Rows from block 2 of a small image classifier, named by matrix and row number. Rows with one number belong to one channel. Each number is 128 + 24 x the weight over its row's rms, rounded and kept within 0 to 255. All counts start at 0. Numbers have three digits each.
Before each channel's rows are labels from the 100 images, of 14976, where the channel reaches its highest value: "responds to" is what is common among them; "peak at" is the part of the image that holds the peak. Only what is clearly more common there than usual is listed. The data: single printed letters, digits and signs in grey, bent and noisy.
# sq0: squeeze pointwise conv (model.blocks.2.sq.0.weight, 68x160x1x1), inputs 0-39
# e10: expand pointwise conv (model.blocks.2.e1.0.weight, 136x68x1x1, transposed), outputs 0-45
# e30: expand 3x3 conv (model.blocks.2.e3.0.weight, 136x68x3x3, transposed, each kernel summed), outputs 0-45

responds to: serif; bold
peak at: bottom centre
sq0.50:137147123136133107133137141112137132150139131158158155132174130135129138121150131151157127146147141146110136134158134141
e10.50:134174165150153134128157130145147129127137160149114154145151146157184168115154120137154150158163122133157160123120164138106178124183128122
e30.50:143112127091107145159108160086111118127151125102176101121174172089140111124129157057131114130103129096089134098108102124114123125115098123

responds to: bold
peak at: bottom centre
sq0.65:121158124151117121125134137141124137123131113100106139151139135125121153119122138111111088135127126126123111139128144118
e10.65:134122149168170161149149161157154126112131162157136159167159168155119128130161137152158151155176142133166141110134111160120119135123150145
e30.65:151152186145138151119139114163120081133153138132123136105126101111140147138103129139180160142124149129125130147150131141111175123153168126

responds to: bold
peak at: bottom centre
sq0.28:154118163153104118102087139101114130107130133119127142159144142157094145123107141094108116115120111108136106138159141132
e10.28:137118149160154157157138151154159142128109153161114154159154162143120125101157104102153146152151111113158158116143114157125133101118151150
e30.28:125148146137121164082132146128162107107145127155077137122108127155127135146156157140139134148142142110166153159151084126151146090148137171

responds to: bold
peak at: top centre; centre
sq0.58:132102100104143111126153150132110161166151119124141116101111147114141134109171161133141124117139114142173111170112103132
e10.58:077095115105103126120136153115116059135137115117146123117095118126102104133110155157129141124116140136092107121065106121151122141095074075
e30.58:106128128131144152131142141178142142117130096150115158131104134151141145171158134204108117177132180164141157153145139175136142119126183155

responds to: bold
peak at: top centre; centre
sq0.60:162130113115100122116121165120106164113166117113146132094139168154103142114114163121127090115150144166157109167141126144
e10.60:112121152157131139159168174146164162134134167167123166162134157166117121134140128149165178165149139139136157135171118161140142138123157167
e30.60:145140125151173170112117100178127108126146121175107130119119120116158119142149133139149142160165191175130149150177094163118125103144157130

responds to: capital
peak at: centre
sq0.16:104122108107151133134130108173126111154111143153135139120076104093158118139148090134148166133109122106126146105092141138
e10.16:136083108134102117115123142108132094082140128145162147130125134134084078109106131099136136138149089102098133130096101139084098088078108115
e30.16:100138137151112092146087130138112121108129080062131118118121157137112138112109062112112094135125108133109107139098114127130137112107086105

responds to: bold
peak at: centre
sq0.13:097173147144110141123115129140126139095121145125109106143128123100127134157092133113091085180137135130113145113147152114
e10.13:109123154140101113102160164113145093127146205148164162156110148171121111163111154180159161171165114089107152102107149164094158137130099091
e30.13:146179161104117120128124145115145132160151149108147166144182135146112163161127121110165156146105147105120146132115165122146163162142106136

responds to: dark on light; bold
peak at: bottom centre
sq0.47:139114102105103113135117137081135125113135112094089093102144149114116078110115146132118090093125129136136127138138121105
e10.47:173114149158161164151141154185160135129120156147114150164183139132120134125159121111148146148144145152152160170119117163158115121123130156
e30.47:175110123118119108116142145128102146146163148150102114136154133144093129134132165118165150134109118119147101102132120117136139140161117169

responds to: serif; bold
peak at: bottom centre
sq0.43:146117142119136126109113124175111133114148118132119115137118126138151145129107119122120145175138145138131107137128124119
e10.43:132138102149123092099164164129148111149124158155080159138128168172126114124108099115145177161171113109104120087085126151090145104124100108
e30.43:129140153099116102176117141062124155134130111105160129151159129122130136133124126124142133106096067094119098075116166114134143157127128125

responds to: the character x
peak at: top centre; centre
sq0.66:124104133122109105113144133142123123139121131100090066119136142127135089104142132120108108122124107126136125133122130104
e10.66:114107174131153166139127141131128183104087130127097127139149128134107104109171092098124133128148118124165131157170090128161126092107155163
e30.66:152094092097098115102134082127070120118136139120105096126105108148096092097119122114126104099127103131133117131097112097145094119121099148

responds to: monospaced
peak at: centre
sq0.3:123187117173156179141121139131158143114141142110115125144169131139082124174113128129124089158151169123115140114190174118
e10.3:139105145159148136121145157170162104120129155161145158154169154145112105137139151150150150152175121136155159113124097157150137130122130127
e30.3:153105153117100130103135108108089106109158135107113099091136082101096129117131133080142136097144106111116118089106118099109136107137068132

responds to: bold
peak at: top centre; centre
sq0.41:123133114149129165093063094112100113074096107104122135119126100142062126137072107079080120116115097108101090109145160124
e10.41:110137127121101112080128119110105058156089126105138112114116116126119145168114111115103123119129134140101112142073167116125125133126057064
e30.41:103153141152162153165141137138152172159111100131165152127137159126146136177144102128119147134134158157116111139146150171137135128130165133

responds to: bold; capital
peak at: centre
sq0.12:135139125112084123083082144105096117077140093099108153120136143128075093118068110101114093126130122128077099107128106091
e10.12:071109148125145139128122130137128138131074118124103120123148120128117117101140078104119124120134099096135129183136136125167130077111131133
e30.12:150134137100085096173122154083122147130147129125161126158152147153106119134124124127138119105076096115115087087100179108154128157145149153

responds to: bold; dark on light
peak at: middle left; centre
sq0.45:084142106110143102099096106166084100106101112099106074130099098090149120100105090091094106120098114101109089089086121104
e10.45:119146124098112106103114104087088103114105115096099097098094096104150138141117114134096102104111116120114085098094190092159125124140091105
e30.45:095115110116126122148115141134122186129084080143163130151112124137119141138107116108105110155122151146094155111124148119143120132105166145

responds to: bold
peak at: bottom centre; centre
sq0.34:146141134135150120116136146142108160142152118124143141130163140137117138119146137129126099163160136155129103154144146155
e10.34:160126145154135129131145163141147145183148168163159164158134158151129115131131153165154156161140126134121146107122116161105138156114116112
e30.34:126161161113123127122163166155140144147137139149131184145154136152136172161154151177143159146129159130161146132131128128147165131151140167

responds to: capital
peak at: top centre; centre
sq0.10:106113089101113089074085129093084110097125085106093106092133123101103094077100108098094124101125124120129085096109123087
e10.10:136132162134152162158150123133146169138092132144112147137154137145132127100161101131150149147150090064158145131162131136165154108132146161
e30.10:120106104095082075144114129104127154117118131091129134136111117152086113115097119124131113086103088110123064087084120083156098133118104125

responds to: capital
peak at: middle right
sq0.25:084099096124118112139138108152131100130099138142116120115086109105156123113120092141137129081087094070106132105096104113
e10.25:143077092122108104123132133093113102112114128113118124122104112135067081117108112113115126118110144140089112158100133126194127113087100102
e30.25:140161167151128098098118141145134092128145118103122140106133093131122161163109129138156148142112119138110110113093159120144160119133178142

responds to: dark on light
peak at: top centre
sq0.37:103094113091131139121109116133120093118115126131135134103081130098115127147123117110117143113113134099154118113093138136
e10.37:151134147155157145135149152156147112092125144155103148149162147155125126163152133144147147149167152179149146070095095148119132132127119109
e30.37:147129124178142090145125100144115128119126088142136131154163081129104121115122100137167128123141110153147115151110082133143141135135146130

responds to: bold
peak at: centre
sq0.49:082116118116114122119111085146092086107084119146130110143085099068143085123101074116131137140105112091088104075092123120
e10.49:135169136113132145130158121125121099097128122129095138105126138140176171139155120138136144146135130126140124093090201124182149121176088129
e30.49:096138123138105108165086117145148150133099090097158140153141139127114118138120079160111132114147119163108098131083152120131122129097145108

responds to: bold
peak at: centre; bottom centre
sq0.19:136091108115142111141135146118132137138143132125119126118087166111141157130135143137133118098128124116175152143104105144
e10.19:121118164143149161155119146152138124136117139137141128153156140129125132071145099100136126133144080086162140110130121146097121094122130114
e30.19:108099130165200176105125108144142105107104125162089107095107140106177118109152154137092110132169137169181139150201116156111111093097134089

responds to: serif
peak at: centre; top centre
sq0.35:116125102139110129102104145126137140117137130099136120115110150104083144124122128109102084096126142127115129128134142161
e10.35:114143121155132125132153156148164149109112147162100161156149165153146152095128103093165157158136098094129154120146121164115150108147141140
e30.35:142145147084087076150125120109085149157124164081139102143146107143118116104112138079169145134109115066113128105086133091138153154165107134

responds to: bold; dark on light
peak at: centre
sq0.8:126141133129095119133145114142128129138123116106124142132119117133132138147136125136128092144130138126122130117135127118
e10.8:121118138162131099098146189123144090143146165150183147164120167160119101139118154093161164144140132144127133079095111154100123141106104100
e30.8:112160156149144115135142148143115175151129122157138161145165155171140177158155144153150128149110155144166148123148158152162153142115165174

responds to: bold
peak at: bottom centre
sq0.33:135132122135087088106098135117085120085134074098104116119127154135094125092089135105108077124130135125122083131139122112
e10.33:085122175139173178181106112149134189120098126134123125143153126106124112136176120125124108124108117110174139158189123135143104113123182181
e30.33:141136124143137123076096082150129110138134150112100117095115080107133103128068126134121131153147153161081135115152142136138122129138143097